Rows from block 7 of the audio encoder of a small encoder-decoder audio transcriber, named by matrix and row number. Rows with one number belong to one channel. Each number is 128 + 32 x the weight over its row's rms, rounded and kept within 0 to 255. All counts start at 0. Numbers have three digits each. After the name is the row's rms in percent of the matrix's.
Before each channel's rows are labels from the 100 clips, of 14976, where the channel reaches its highest value: "strongest on" is what is common among them. Only what is clearly more common there than usual is listed. The data: phrases spoken by 400 fixed synthetic voices. In brackets: how many of the 100.
# convs1: first pointwise conv (encoder.blocks.7.convs.1.weight, 192x192x1), inputs 0-95
# convs3: second pointwise conv (encoder.blocks.7.convs.3.weight, 192x192x1, transposed), outputs 0-95

strongest on: /h/ (65); /z/ (40)
convs1.99 102:149138073092152156124144111108156146131114106196146108154091095139170121112119118141087144131139102192165154149093159231174140102128151149097133123183111088103123208179155124162102153101113180136097160187167143078131156161124172102143131122107148107068130110165096106142181054138193180136
convs3.99 104:080120108111125154143184072150134114157093119119150123062126120125150142122137110135135098148135171142175124134122124152131083127121121173119140110127148195092126191133131149149171105123141106130138061218122210131087120089176116100108187144052097122143140134109118110076104132147111116108

strongest on: /eɪ/ (62); /ʃ/ (60); /u/ (40)
convs1.179 104:123151149143125159186156117117073119138134098118132194093147175165109134135143127055155157128070175135138111109077159140088087172075143150098119186190075085138136146085120140129172028155091112166137116142151146110165196126123105120162138135139102145141122147132111132119138107098113141167
convs3.179 100:134167137173112157166064136109100072153097114150131093143133083156125105093111123117147132159173127169081117134082109089074137140194198148107116120061127089086128116110177123119053145108151133041150120142132176080189180152082148131117198141083118040118137117127145146118100138142145135144

strongest on: /k/ (84); /m/ (60); /z/ (58); /u/ (55)
convs1.0 108:159101133099126138113107165099076101118132102149080126142160155098141142137116184131145137120146131129173121122121132117115080147146109103102142147096163197123116123179105136144106120132103138161105087083083107136119184144115127097102094111140053207000155145118114088102089093149121190156
convs3.0 098:110107085155099129138114101144105077141131052116100114139156134118139107101109101110174156132153139115101086118128069133122174112113052169129118119071092091119091126153208111113161149073072117179167138136180100147057127112153153109130087127159129229144139063157243079156116133171118116135

strongest on: /ɪ/ (71); /h/ (55); fast speaker (47); text has "repeat" (33)
convs1.122 105:082176118118134059207132135123147125126141074143122102149113201137126132034182116099118141130121163110111147090081120126164116179147098101146113085109091122124170130138092114170117151095132184094146130144079172148160130150102168079119145123132132092145133114096154187090144150107168085136
convs3.122 101:149105119134133127126183153159124190100090172090119129182109168057123113134179188100096142137083154198145157196149083156142124098172134156148108150140189172180146099174158127186147133132161094173120119121147112121148192158101133139171071117171113117118175160107116187135105099148154133156

strongest on: rumble (48); /g/ (37)
convs1.149 094:067109147108141197107145085165130119188123074165105093130123116187109080089081112124082168155156188110136115098128093149151138128142162176135128149139133141064145095192137160150152150093152110128136085102102217125154123129110136109068125119152140113116085109106131067146122133096113131045
convs3.149 092:156113123141124140071173132104081122157116069135140129150103147155095145150049188124172106105065132123130133115121079121101162120127075139154142116136086122165122080137076055104151114132109104168150135070135150090122097112108128122114169101151179136143035118124176125127132121142099121132

strongest on: /u/ (92); /j/ (90); /ə/ (81); /ʒ/ (73)
convs1.38 091:067084107189182174121179112137081121139153112107093127091133114134115142109161107180140143103101135106140119105133145130178120166150195153134100183105137170172113080111127154135115199196058102192126146111141121113139180140094096144097175127146123108199064116125166157186128102148066089135
convs3.38 096:136086175165089106136129069144116123115109063176114118176013119137180130121141160114139116114152128052088131160144145119148170105103128074120147152121071156135140090128141154094130143121113097112137125192134112157142177131163080183066111136171146108130137133121140123121119141131135229155

strongest on: /s/ (91); /u/ (59); text has "school" (43); /z/ (41)
convs1.105 094:175146142157114123108102129128157124134120133155085112089124080118107085163106140161152176178166144108144172122141127098168085128109141194107092094070170187152144041159136108121171089158165158138041136142072133126135124085120100078164156124050172155167200115126123101136146110146174130120
convs3.105 096:133121124130150098152103156167128119138143163113137174184104101148150148140126100128116112129163143122178113130170111112201165089123158128229091152075107116176138110166091044080164116141137102098101152127085112081126106152125128178203083128200173139147175169051073146135126093153121122128

strongest on: /s/ (86); /eɪ/ (80); /ə/ (71); /ʃ/ (70)
convs1.120 097:128150091104127074148133166095127100093110097153155099116132150166102057167128093147131127124081111122076068100196120076148177076148135125130153089110137141131156109064151126098155121100127149126121122065187163147134119124110146127109139153153076129086199158121080111136126109114157137097
convs3.120 101:106087119143175094061122139155170093180142116144137190136124128162097147144183116153113120149182160150107186155104123137128119171110081179149074133119125161172221092146118112046093109170114121082158142088115088151115181116105106115170167110090126124102173115130191198124182122151109160165

strongest on: /s/ (99); /k/ (84); /θ/ (45); /ŋ/ (45)
convs1.1 101:098100158179114112136183104154086143162184125096140136157116119145110141165124127151064161095146186149045105161117093142153106112122194127114168099152147168086098160168120089131176116142158139081122137159187172120100132137145105132101134088188107130179182149116147113102170130220104143087
convs3.1 094:120211130099144122165152134130102077120098148140113130118141138160108185160151099125100155082142110178158151122124083068063120078132140113167143103087127116138142120204109164075138104117145099149181138143121098063152101137094135111175172131115080067122191096153105062072152104149089105134

strongest on: /s/ (80); /ɝ/ (76); /tʃ/ (71); text has "search" (50)
convs1.104 095:093137172139109077113120178101083164193148156153149135135135077100170162173137103170138148146132127132095096165142198115119090119113174119172089089140082166069167146103124127169165108117126110119177146133177155140128139130132180140098127152126093126172138110185104138130165136125102116164
convs3.104 097:106174110082102125117117153100125133150148115084082144108110063139127121165199157127140167143126103106106131137025156152184107175066116136135140168104100161089185120151100080114087127094102149091119066151113218122165083149128122170121142048146162083127145095097099116106097124125110136118

strongest on: /eɪ/ (100); /t/ (100); /n/ (94); /s/ (93)
convs1.36 109:155171079124143111136134096127125166121131096109069123128126106209071125110173129118142160078130134173011116104175157134140089179163160105104142115148086081131160114135078129128116136130135175116086152168127071117156103109131154232167101110132138115112106159143098108095134124169101130118
convs3.36 101:126141098174188127104111166113130136141142071140109168118161126144151158125125147171109137080158162151118117096167089146142112122144147137079161132145147121127086061142097101131234121106163160081064119106085126128158048176105122125187121075129132086125143078205140134100145116152197144159

strongest on: /s/ (90)
convs1.23 096:160101180143147146070138121191189141132135116136114147154075104104126121091169134166164221185092126143070096111103157119133138142144138129167146113185168137122140134167137118137144120128121175155112193126146112094122105071143106116110182128117123143074076153078177155117142113106157165109
convs3.23 095:146148121143161121129142123119099131153165168119094153120181164117163118152106100067088091167101120158109194162106153125095085201112100135137088179096106140137069160125146152101156085144153082140116116105133073164182098164196146133113175113067205142157104065095152169210127102121121127070

strongest on: /ɔ/ (57); text has "slept" (35); text has "forest" (26)
convs1.110 102:125079081115187141088146146123134155157135140115137137122139128163115111157132112168143091115127061106113159108093118163149111218126163140145081143101084135132108142189133116141066095132152150140088156159148112153139132147169118140142139116104149177122119136121115129094155108178154141112
convs3.110 105:127115120136162125109089170159146130109173050156149115140119113159153150131175157159144112121172189119095094123147151196102170079136141117155162145137118113119193184130107121188133078155155080124000126080112097149155101159159115160140118162087085079108112122131150150185147152122189128110

strongest on: fast speaker (49)
convs1.5 100:150151184125126137132116054062084171068113164115125082143123060086165117132117110139151125127162096110116195095153119110115131106099125130148108172188118169186139081111021093155120144136049163187117153094059137154093135151113127070135147099128113152104064106137125083102169131137126093122
convs3.5 108:146119136109082072157101159177132169139134139140112093161161098112105092196119094129128152134150104152138098131142140230031204112100163237136097109108063145180118145105122106061102176134192047140112136107167123175159127142136133098116158129120192133154175124132107123157145134142096147172

strongest on: /u/ (60); /j/ (45); /ʒ/ (36); text has "usual" (34)
convs1.145 102:180129099138135118162118147111133145102140097171094118064142114137191162123120131136122124116140123131001102145122092122034249124089182156083149194148115118089128090050145132115171108130073121131104163140106145114117098131121094117117181157052111138098157129146109156143126108126145121078
convs3.145 102:130105199096108127086149154075139178059088134102116111160153145146058151169124187110113088151107126147146082136142126112148149111140175155081161098132094131145099104136032107166161081082126226145170135162100106104087151170121087128127095076082123140114116136030134120154102130086152156173

strongest on: /d/ (91); /f/ (88); /ɛ/ (79); text has "friend" (66)
convs1.118 104:159128113104165080122148137155132124135153082111105102103099069151075164086138100165116125162105065154150110126153149065074130123121136148148110068044176120094102180119071118103168107169121197145187176171131095158184140070112115127141105107124119081119125106108088115133154087069116130107
convs3.118 101:121096118129123114127175128144122099097112145174147092130132107113103156089117213139133154158129181132128100115120147137116130083178139108159097115174073133161091094154094126128135141097141169173125168180183140157123133146118149176085115131068135145144182094191179093116149149102123115138

strongest on: /ɪ/ (93); /k/ (75); /z/ (66); /u/ (43)
convs1.173 087:093107165109188028159108120110126114143101120152099125137231208133192085138179115140131093124122150160137099099134170166119109154160135099109109123147115101125129101120128099155086133130105115157151134102113165095134162211172099084132128074115103130082097134139183130153101117106121052121
convs3.173 091:071132129149120146132141148117123124133111129127156154153237130174105126090131115118141150082136110096132086211090114105092160127129209110074121142094126170142108140159123121130112168084135139157193157147144089173113069114174160101133064076008150111137151158096146042174099139087180103068

strongest on: /eɪ/ (82); /dʒ/ (73); text has "strange" (50); slow speaker (46)
convs1.117 093:177156126092129170096123180087121202140124075111197111127135085138108130162126168108133123133121117128108196137105161162051105125160152123164159076071142079179129127131052144115093126190101141123105140119136149105058106115138161127095101168146112148124083088185118089166110122156164133181
convs3.117 102:119127132160175105130143126157144109143123146121099086115103136183160142116195132134145114136074118168136166086123088203100150134141146115177124138111145118117096144091177113123141174125109156094111198136143169131121136093132124089073096143153123119149057099194109132180160115169154195151

strongest on: /d/ (83)
convs1.174 098:113121148125157141139143118123102086126117137115110094120130152191133163153149132119149105157125128043118113134155130106129107106113105133134101147050122063088158199146079097236126161130144138204128076129137123143105153139142146161128106114068118116155169084141083156132143102070115159100
convs3.174 091:085085136144173103092141146128121095140127163134112080077196079132168137068094110119146124133096130127167107109146142162111117137155135137086128153161105076129152134144108082059112110093090161110125135104135131138150123067084137117174090174151170210082131142200089086144103104146123080127

strongest on: /h/ (61); /z/ (54)
convs1.165 095:144084140152125138079128196114147088132167113128085125095096145131159144099178112083105136153055087093170130134144136154191113115169093127145132097109180163152080136124136152124078073158084113136120120125114156110123134075089120147121099121106088113118106072085132145121146158109144198136
convs3.165 108:110170132130086104093108122111113147116159087165124150152088069109038086133092140171113101058146117153123178102128101135128094131145122134095098148119110127102127132158136083137104173143100048103165090140128137178069193158190140153096190135123093174134113172095174096158112133182148117199

strongest on: /k/ (86)
convs1.21 090:119140113090150120134197157179157186110141136098135126173155154144210076163126172155145130103134197173151135172154099148151133118115113082126128137125169146089157125189135180141183105132097106068136101140094112105129166137079084085134163200079194113084117108132121150142102137142138112100
convs3.21 094:148084122159164129039115144123116143140106121171166112112113127063091063101068156155096126117141156205133131159106117159164141148134125136135126138126137154149051068127108100079136142148122147109113084133102137114112067120169172140173131116122117148143141088106118125093095094127054104185

strongest on: /ə/ (64); /ð/ (33)
convs1.109 103:123052092133110062143119096169170128063146094071131165067132112128121112173123105082215134157154111105090114104127145133092108109094125085138139119181058121137181174172135119100119209146128094166180067124079118137104150136159152088108181122135146085035138121097122171143134122137123166107
convs3.109 098:149085155128169060123122166086158138157089139180113129141093079140176163134132161105120129104124174132097123207115123202155136123091110117129091143112160144111083106105151153113128109148137142185135152113184167132155211169186170130088098158141122098099101048081168133089046177183105106136

strongest on: /g/ (54); text has "girl" (30)
convs1.97 103:089137105142127159142195108139077182109162125132128121086140109080088082143093160172148060103144157160084175151113115164110088160159146098209142107132105172115146154132154102139110123129106110139114089074139117129141079153136211207155101082107157141155149144144151114168129183182062127117
convs3.97 095:114115179106099068109107174138114132160124148119051086153148141114141103113107117168076108172147105147129150192139111177135103139140124146187121085130127097112122095118065074105151107165126149115148089071134122136131174173177109113150099147078146086158114159118116116161155152148126170078

strongest on: fast speaker (60); /z/ (45)
convs1.103 095:097144110147114128151145139141145091129100147107165134140108094128143141142117172139178129135114103105151118126129081094160144103130086161227145096107089168109165085125255122077164174100140117145156154139127148110149115133095119118122130179138130148237086154119111134124149078169117101148
convs3.103 110:080097144157131097097118219084153108164138099119119113167172098122139114145077102112143116150148131132065127155155139140187157148148107101113198128165145148130064133111128179094112218077097102071163143196129168096110137097134112127174143123127100101059139180142138129085084145135150125142

strongest on: text has "watched" (29)
convs1.187 090:152108092139165105086132120143140127130100139064158171201167091121155174145169151119108112094066143152103146133114166159092045147031146114183085123096158135145137152123090103091151109105130137102135122118101142106143149151136073089113139224173090128095109122145137167147126110163110116113
convs3.187 092:116038133083151136137170159051101103159120166143087145102132110116120100132056113163116108116203108094039107134135107115135137107075133117137154123131151107110150091183132130088107088170169149130125157114123184087137088183065130094109054117115154103163113162166195135115160044077153117120

strongest on: /u/ (93); /j/ (90); /z/ (65); text has "music" (54)
convs1.30 101:112162125099105147139137054154150111152130194161124162149132177164118131130105133163120131151138161131157151150086080066099117170128205112120071200154150147077090103144164154129112109118026159123173102143147135116176103127119136130157146148116145190140127084008133157151142085114125133089
convs3.30 102:104115141106114149134090085144112128124115094154084146156123136128079151122081103147114124169096088118177113135093157126143095128171153155109148167098153197119142124128104130142098078149127177140138124094125153186104092159157143098079135089137148065153114137171132077080188137156122137083

strongest on: /s/ (81); /ɪ/ (74); slow speaker (47); text has "sister" (40)
convs1.153 111:168086167136130113186126070121124071154125139141128150157176123142105160041146148120112133199102081130138155151093108120134122031100183119107082139137118150196098128163118176189132119160132113146186126111137147147130106155114161119152146133025157159143175137110142145172126105138141066215
convs3.153 098:080074147150151163123134126169070114166136142130131107119114149162119123122146167139106087137130109123135164119106106135090112151136110093140094062184108108064094188172091132116140023096104164082116138067210140148117156147161077126141194120118146166057078140116147202125129157133147072109

strongest on: /h/ (75)
convs1.37 099:113106135109174102071148120072186186114174152142185113181094120115084150173101177133129142172172111131172104116127103126143131124126121101092165099112139161053111177194085070086149182150149130181142110122116164115125138144131082124122150115121074136108122092084121145155102179135155077191
convs3.37 097:135155132156150123173120122211149092147139148099176162143110137160105148166105122120141162078110084110118114074175076127096224121145108119175168093156151166150150147076139217114120133123158155141086124142133113128102151139126195114192047146162180128115107113160134198216118138140145077137

strongest on: /ɹ/ (94); /ɪ/ (73); /ŋ/ (36)
convs1.111 103:141067086163133140095185135164111090083128136122129117149132134125146110126052129159168117131155146145158126156073139126169133163122102111127130109166118138120136147088118126086133116118095179109094167159108241122108182071131148119037162128123160123101145160096071079137152094101143156164
convs3.111 098:064126062180119174151094111223089133113127179103161206203136155121204098149114125125096134128110094119127182177108107154140137073122132124099099131103139114164126155093116106169126123148098114161129154148130087093040120126094100081180120107206111148118123110087139112109127087124193088076

strongest on: /i/ (78); /v/ (76); /ɛ/ (71); text has "every" (52)
convs1.121 101:130142099147104174121130095083093146140146098128142141118137100141076165129120091120153134120176107118157169098160157046114140139090147139127127194118131146137168131136147143143056093122114185098161137153153137131164133121121096184095153116112186133062097196052112146126149132091139109121
convs3.121 097:147114124091077127168153130106087200144138126135144080131162092126104132107128145114194163100139111135110146111131136167119131145089109178082127165123133119113133143083126008111125112139147111165174164102086144163127146087121167106134145122133145163112147150109130113139141100199088141138

strongest on: /u/ (43); /j/ (29)
convs1.11 105:112133170139079145125091152164114083140105132119112112119130149164119116072132115133146191146120116184069150097138116141121187124123116134136074144132103114161183154160097135117127078067089160155080163070092104096124136074137137089113081134131087157142153127104170104145141121056117120132
convs3.11 105:098110060157156162157134111109107130177119099116148124083165080136101133125152101161133158126119126100116164105088163095130126165126213143097164116100106113119165177133149149093164191170101105163107094075150147116079122191158086161051134072074103045148087157113114151126145122133100113108

strongest on: /h/ (51)
convs1.106 099:100154122139148133143161126123154194085122062113115161102111181139097198110183149092162175116083142135127098127158155093184146085115117145129053103118102135211120142216133147112134124124181121132090123090134071075116131095169104175080152137166131141184087141138158173115172137109120137138
convs3.106 104:192145116172138119099125088091099175113169137095129117144096130113136159151152090098139159078148125142148133134103140153121143159145165149087123073170146143128164096160118069136119109133111182125102170079095128144120070075160149103099180099113111144136168132116125133142122146146118176166

strongest on: /ɝ/ (75); /f/ (62); /w/ (56); text has "forward" (40)
convs1.96 107:102157114149098179134146114148165164208110133126122143165166128138124057150153001048133161154121143101110134140098083150151141120194135129232146091145147137144126151157124091122096163162088085128156140152158166094129141186136073126131105097130137128129133161124137084082139100170151139094
convs3.96 101:146168178142095146135092199112144161147106144167116102163153124103080110101143144030193230129118110113175148130156153145178175119200169089163123129091097119146127127091148157083134040078114135143052118151166130141108106150121153187133100161175111138050135120144058128128079135085139169094

strongest on: /ə/ (100); /ɛ/ (61); /g/ (53); text has "again" (49)
convs1.128 093:091151128166098153134110164137145153138094145065082179134066098107095088142127105113167101152134101150114097168120120127138141166097090168117132128125103156116164166163118139170164122077129092107101219121231102110086120171157111109062129158132164063100175129058082162165140133120127083104
convs3.128 094:147134142183146107069136141086123137130117106133125136133142131117162136089173082106120197144106114099089169138159121130200124061150144128136161079165137073187110148222126206137111158054102140159079083059175121132174068109106145174091100128138076146108145103157113112130106148092182143179

strongest on: /ɔ/ (60); text has "forest" (39)
convs1.190 100:115052075147125092125103178075108166164153096230122136196159176168148111158152107098169079165119154147145141091098109038163131134103153136170136112198168075154126090054129145068106129095114167152132139116126161120161080105097091145108145173147110112136145094111139163072121069139133098103
convs3.190 096:145162153111101173121115146085146087125186087079092116138154119086079137050155122107116135124109102144107124148144072126134199168129134129097105075088115088104087137138099098143077134112081121067092119155116100093129141129130100122121155139083132134118123137183131180155142092179149096142

strongest on: /h/ (61)
convs1.69 098:182174088125132145141122115172125114131136119142126164137086139113241109134122105128119133167134139093136168134113140146090135134146117142152179112115096131136084074134184108136161137127139122144165182098127144164172100164119129107124211094149124120119140114205091096153099170147175182132
convs3.69 098:067121137135118121064128104103066173143111137164120150116119104166156100105113153116171159118114209159125110096064081132144139100077094095185125192090113099147091119069148152126104096129138143132148170129177172096092177154145126082142154153127126107132219121090103180149132109117126124178

strongest on: /ɹ/ (94); /i/ (92); /ɛ/ (73); /v/ (69)
convs1.93 100:130118141068111136122069108179092180140175167159144164142151123142121085133170164057121155150123069105132143088067087118211137154181122141156139149112155158183101091109114145123096153127138146147096085162139146113148164154151149146106127169138144116198167190084117160148077131158107092141
convs3.93 100:100190148126117164116130157080154095136149131081161156136124144122079159104108119134147155189064158116146088139107090090144082133127145151152083130101126133080092116144175100109162168132151182098133139158071156127100105140121153147093143044091137126110091159122162185153170145167062155118

strongest on: /s/ (98); /ɪ/ (70); text has "six" (54); text has "search" (28)
convs1.150 108:084109125057125143126122099107161133111105117123083120172138155142135124139144117165058121137129153112051103134135108162151129084095197084086120085105176112130117155145140130124208116146177088100198141158145122081141125076130152161086111108101121088130081157157078155156114113112133126089
convs3.150 108:197167202094148124133162167093153105137121067162090102124142102199125151090103077155126139148142134112114170116166109118109129130068134178135121135169154141154097155090111126125054110162184075147163125125193123138139161113191169084177120166127207084189066137127126089179159142092179133111

strongest on: /ɪ/ (88); /u/ (85); /m/ (78); /j/ (76)
convs1.42 103:123111128165111097100114179130143116180133157153128157084135105145088157082125055121194078189143134122126074143094090115225062113180129080097115120142156113126162098132153110141152195169090161094135105118134150155128203093143117120113073125149103158094096130119100126144167168096060047144
convs3.42 094:178140156184115112140066105117111166109109104130082139178113156149165113146155087120147166145156097156116177102130094138095146157128128118106083141149139083101095146137165139152141248131164148155154099081137085113154156096102189131145093155102126097156117070138080126111123177099138134064

strongest on: /i/ (77); /p/ (61); text has "cleaned" (31)
convs1.163 100:149137137095112130022086097152125124117122139095089210106111070162113152103131073082151114132118116075113138157096108149104120203177143185168107072148080116110108109069124095130100122133156122136153147142124097086160156174159154121175082122140080140135123140123101118116133091141136100086
convs3.163 113:121160150113142159140129132165097159135129109099107134128164209113070135173192166091155195093171149144096136178107141145116134083147054152152134120162148116166107153059145093113150137061144119113098112108151105118110059137131164088098122152132165061141086150129174133111158140120092155140

strongest on: /h/ (52); /aʊ/ (35); text has "house" (29)
convs1.60 103:052155105111145140089141143109104128148135106148121148158124151148057089092167163130111179219149114105132109140145131099091087108179152123155156144168116154102110113137169116146137122142131069137112090156123118126114143132100194136158153133117166082162124098143125116147143169167200132158
convs3.60 104:122088105160130150129153122148187151122067138083093135123148125119094094191113129074129107193091025085139129129125080150077148110166110162168144147137115138154144122139144171074085124137131127167153098117126125136114102143096181182147108068100140158138093110157135145081145144103108174102

strongest on: /oʊ/ (75)
convs1.102 079:085128144132150173152136110117172193141202109097129123100000134172146177095137099167142128133076059125121117100155128099072096091196125148117181176156129127085086136136125169170170150125112123157128158181152189091176144085165131107187073035125130153141135093115158116135123198139154112113
convs3.102 071:112127123176120062191077151124117078092159081124058140124180148183118160101122162158103147121087161108111112133182087118135171135126135188120106064098133075110158136119143134111176148161120110158127128118160162115084138130148128113203113142131100137093048144140103116074136184165086126143

strongest on: /i/ (75); slow speaker (44); text has "please" (30)
convs1.63 107:090157170190130106117142161132132156143144147149125119181124088101104156122075119138108169105163130140041173119119105175118089120105121132132083165141142200109078160150124187142188123101112080083108119073136159109104113151102170106157132111144121136141109126126163125169152157148247128125
convs3.63 094:106157144066134142089136076134150148073126103113151096106105174092091073183173146064131200052127087140106142171109140112109139061145153130093059085109119132120109146165141149136169126172150134121157133143081092148113156103132149161143113166121082173148154093114156126167103108165166155125

strongest on: /ɝ/ (99); /v/ (48); /ð/ (40); text has "river" (33)
convs1.82 087:082094144159068156061179148152153158140122140149134138147110139115142120110089122138134165100128131143155093247137144138090151220138184122114160117148149136134110133115092130091194127148141080176125085129126124083067153132143116087119142137152096121132180132145123191140081106147119123175
convs3.82 085:116159158131139109110060128118129131117172111118161181142103119147158092117125143083091087168152176141135116135153070162113100119100189134179110085144145113114078124098123053094115099122156097116123092125137159100133127084159133133036125121148133118109169094080091078132164120175117083082

strongest on: rumble (32)
convs1.154 084:138104152146099141153102116145083127054115102154184159061136163133129109168133132164099148182135090149069153125153133152055122098066152150107155176096057116068120092111155088140132144097115092115106110200106137122149107128121107119105153115162193136144101157107088110143115111127114089078
convs3.154 096:127115112105082164160116126112132122120098130136136069130203129136098141163155165178187155145110100119133124112144041179114121170144125146189147143115079143111093156130047176163111137093087177203130144124160111132133128092114052121118193107169048126141109048114141111153088104067099118142

strongest on: /ə/ (80); /p/ (62); /æ/ (58); text has "apple" (43)
convs1.158 101:156135179065087112157116122141162155097148152082178097219165162109110104045128125142131146216111137145097043183140105158135066080133156144142157152105106098139152120124124126132121120125121104073164121138164128049123122143169136130114111110167194103170089123113168143130170152170126137174
convs3.158 107:142185151160143166120146090156055153152172125148128132187160095136180151096113163122184151144161121122102134167110103102136182078142108187120151158178147127104108127093100142147173123058095112118138098101151126163116126035153159125103062117198156108181118151146081131126131195180143148115

strongest on: /ə/ (81); /u/ (79); /ʒ/ (78); /j/ (78)
convs1.2 098:135113155098155161137170125106154096125097153130159152129079154088202108174110110096133148152134152113120141120072115173160092119181158098046139114111137059138157113146115172109147143116042070096111112173117142121204137116115137063145143123152181109075154099122142181112203190132151126167
convs3.2 095:141090157133130132174190064114124127165180152103080098186129135155148117121133146152135121106105073113102112121124104130135134137156115141107207132171148137184142204085121153110114115194105143147138082191175180151147110106173149109108074099168130129093132093117093119066133111150101149134

strongest on: /d/ (86); /b/ (80); /ɪ/ (70); text has "behind" (35)
convs1.62 099:046122142133112123170171127154160071140123074110078187137136116132164082135157148183135140124190122101161114131092109151142132068112169165170169148148152102119141105097061134147120091064153164156103155171074078094185142193134148136170133119139072143109142152085069136131130152190151115165
convs3.62 097:099088119138127195139143198166120104088122130161115135104158128153138104070112101154078109094050145119096104081127139164154136126177108125112085115153135048107100154141137094108151149079103109114169136079094085136101165107145183194159133130200113097130131118123157176105142139176173119130

strongest on: /ə/ (77); /j/ (70); /u/ (69); /ʒ/ (67)
convs1.71 097:144152129116115145142111143155107139090132116162180122157113125190102079146152092098119064165168111172160070078213112152102067208113104150087119193114126166106183182149109131108149113074089104105083161127143165125166146117103152118126098110073120137125117101130130180098136112091163160104
convs3.71 093:100120137145046159065113127136149191132143114127120161154114145120181166083180084135126147115125134147091153138170092113132113149091113089054132153127099126105117124084080106151144137093079069089093136123158099106148136141032169092147123102093216119125085105116184085123123154094139156097

strongest on: /k/ (76); /ɔɪ/ (26)
convs1.17 108:137110071083093154132146132175175151102127148124204121211137113103089141131099141100114128155103150114060114097094101118166172067116132147134147151141148137151102132058107112108117117165130117097125120175143168110115169137100161122106133109141103166127130135153095085160020174106136155144
convs3.17 104:130115125166052086092096069089104168114126133138132162135204163099141098142129126204097127165093142078141176185110130091096092120117106127162098188097117093105127122130122096116121156167109124111148146145104120084201116095110118173124121095096162134091086156140098102092131161079131108124

strongest on: /k/ (79); /ʊ/ (73); /b/ (64); text has "book" (47)
convs1.88 109:116077110144111137133120146148177084143113112120192058086152112146117120159152093121095141097139142107109111078141121137117131135091124099139125114059133163131165141099108086097144127117164068122136151130138191094117070127128147179154139132102160153097165135160086097142108132188145138127
convs3.88 105:122131105091047154134135097082128109129145142173139124152130062178092092133191080121131092154095100138187107158108108130135150101163132107115101162175113080106150096184160096119093150155143152115102128151124115067201154154109130161140139159115131224115126160124090148142180088094128126122

strongest on: /ɪ/ (77); /p/ (66); text has "repeat" (45); /j/ (29)
convs1.77 104:099147156135126178106139174111137097143102113148108092102149168103091143116164155122148141111073132145018115098132106119088149114119138164087171153186128170152093179176120154069116052121132194166123156114157104085176105156133083180097169066133126147118126124149121066071099139078121129098
convs3.77 100:148055081133123142116125120140175146175171124060133147118161136157144135066112191139073140105121134161144117092106157108138151110139160117071103126170139097153118203061089135161162144076130102151120172144094076152087115140170136143175053150115143148122102112108123201142130166174157118127

strongest on: /u/ (56); /j/ (54); /z/ (41); /ʒ/ (31)
convs1.125 088:075116130142089099136157143096154125158146114136113118138088134079140113121098180163137097093165144134136076040124137082126179175137128109125085152135142112120133100145149114132096097080095108149061127141186131095149091129153131157078146118170110099128161089128167133112164127150104156121
convs3.125 085:158156110121153120110154117106104148115168117171088195191126133150107143085105087127102086123178096129087137161154126075079151174175133108149108136158113140142122143178115109160142126177169128151127088129166080074160130123089114161142168112159144098175135128188157085094135172146093114100

strongest on: /ə/ (72)
convs1.108 104:119076156121125143151123133198157213130138120166134170182114150174129102129138133117135064129146161138091101042172162153149152147089106140109114133111104147100155183123132173150115162120083078113165111109157153130136107121090117140118131149181111110051123085159109034138153171113097107101
convs3.108 096:139051154123091142146118167135161151090103126113117082182068151127157112144086175144182102098124140164155118205121145143192095095176158136121131145092120145146168099130097133104105184130183130145136163106112097139101099102128121129097120101083151100081147091106081147131099166206150109155

strongest on: /i/ (61); /v/ (46); slow speaker (43); /ʃ/ (38)
convs1.185 096:134077117215129098177147153126129177135209153130107143138075143100152117126141081109126096104151122141122130154108146147128131106162083136070124097153146138033162137113149162139094122148163165104160117138138172155161071140148167148111119109144051104131155120166104125159107140150133143174
convs3.185 092:117143104093132132138141108094133102125112169152178118148242144166119203093203098111103158140146142120160148142191113115158124079089157190091091164190111052130135162116132097116144091125097139135124113130129170150102153097088044126163108139119158156111128099211202124079122129106120126084

strongest on: /oʊ/ (63)
convs1.161 100:131118137146100119138154063199104130090140084076167134150131102144110139129140126120140131143145119136114118126122038140145158130198064098143097140160095135106181111162056166122143105093153131101084121145117085113119107124129121125192211148149130121136128123122146169207145109125106113129
convs3.161 108:178143156161125157113154099139120130180154153138157164179158115140169129161148172199133165158142208108153138128133108159086128153158148181130129202138178150169167194137205101100177120152132128133164146129105212128158131156143105159173130165153162132145159104134142161093189127159155150192

strongest on: /i/ (98); /l/ (98); /k/ (89); /d/ (88)
convs1.80 097:161101128073101144161118134104160098130130073111150171154150126105146148116121104117109128180108114153100148124089084175116148114140113109129193140134112103140074144053033098094101113135160085129125167121117169135104023159060046151143078153137152053103109137067118127120132137132103125167
convs3.80 110:120115172099108022118131115146131121088139127129124153070144150132124171120144092103098115142124143135133088084164172116112081175090094092132147095087094126145169109118140140149098121075141077124063110127106135101129157047085109079120153118149164100105122128044108167172148131153109081104

strongest on: /i/ (62); /z/ (42); /v/ (42)
convs1.47 102:119157136156121141133093017172121114111122164158121144131137087133137120096134147122144132113163108116091091167146129094085155105148066088105084165134137131202198123139071133125106147144163111115173124143112158143119108123068101178155082094085142175136044109135075145145172117137190192135
convs3.47 101:126107156103105131119134107110185113118144073119100109142107134140104139130098131116132125105132118100158093162065135129107129152125117121077081124077137120114186146110108091138104108117117126120133117168176071112129132090120137171090145116219118100153081115131118105118135137148107123145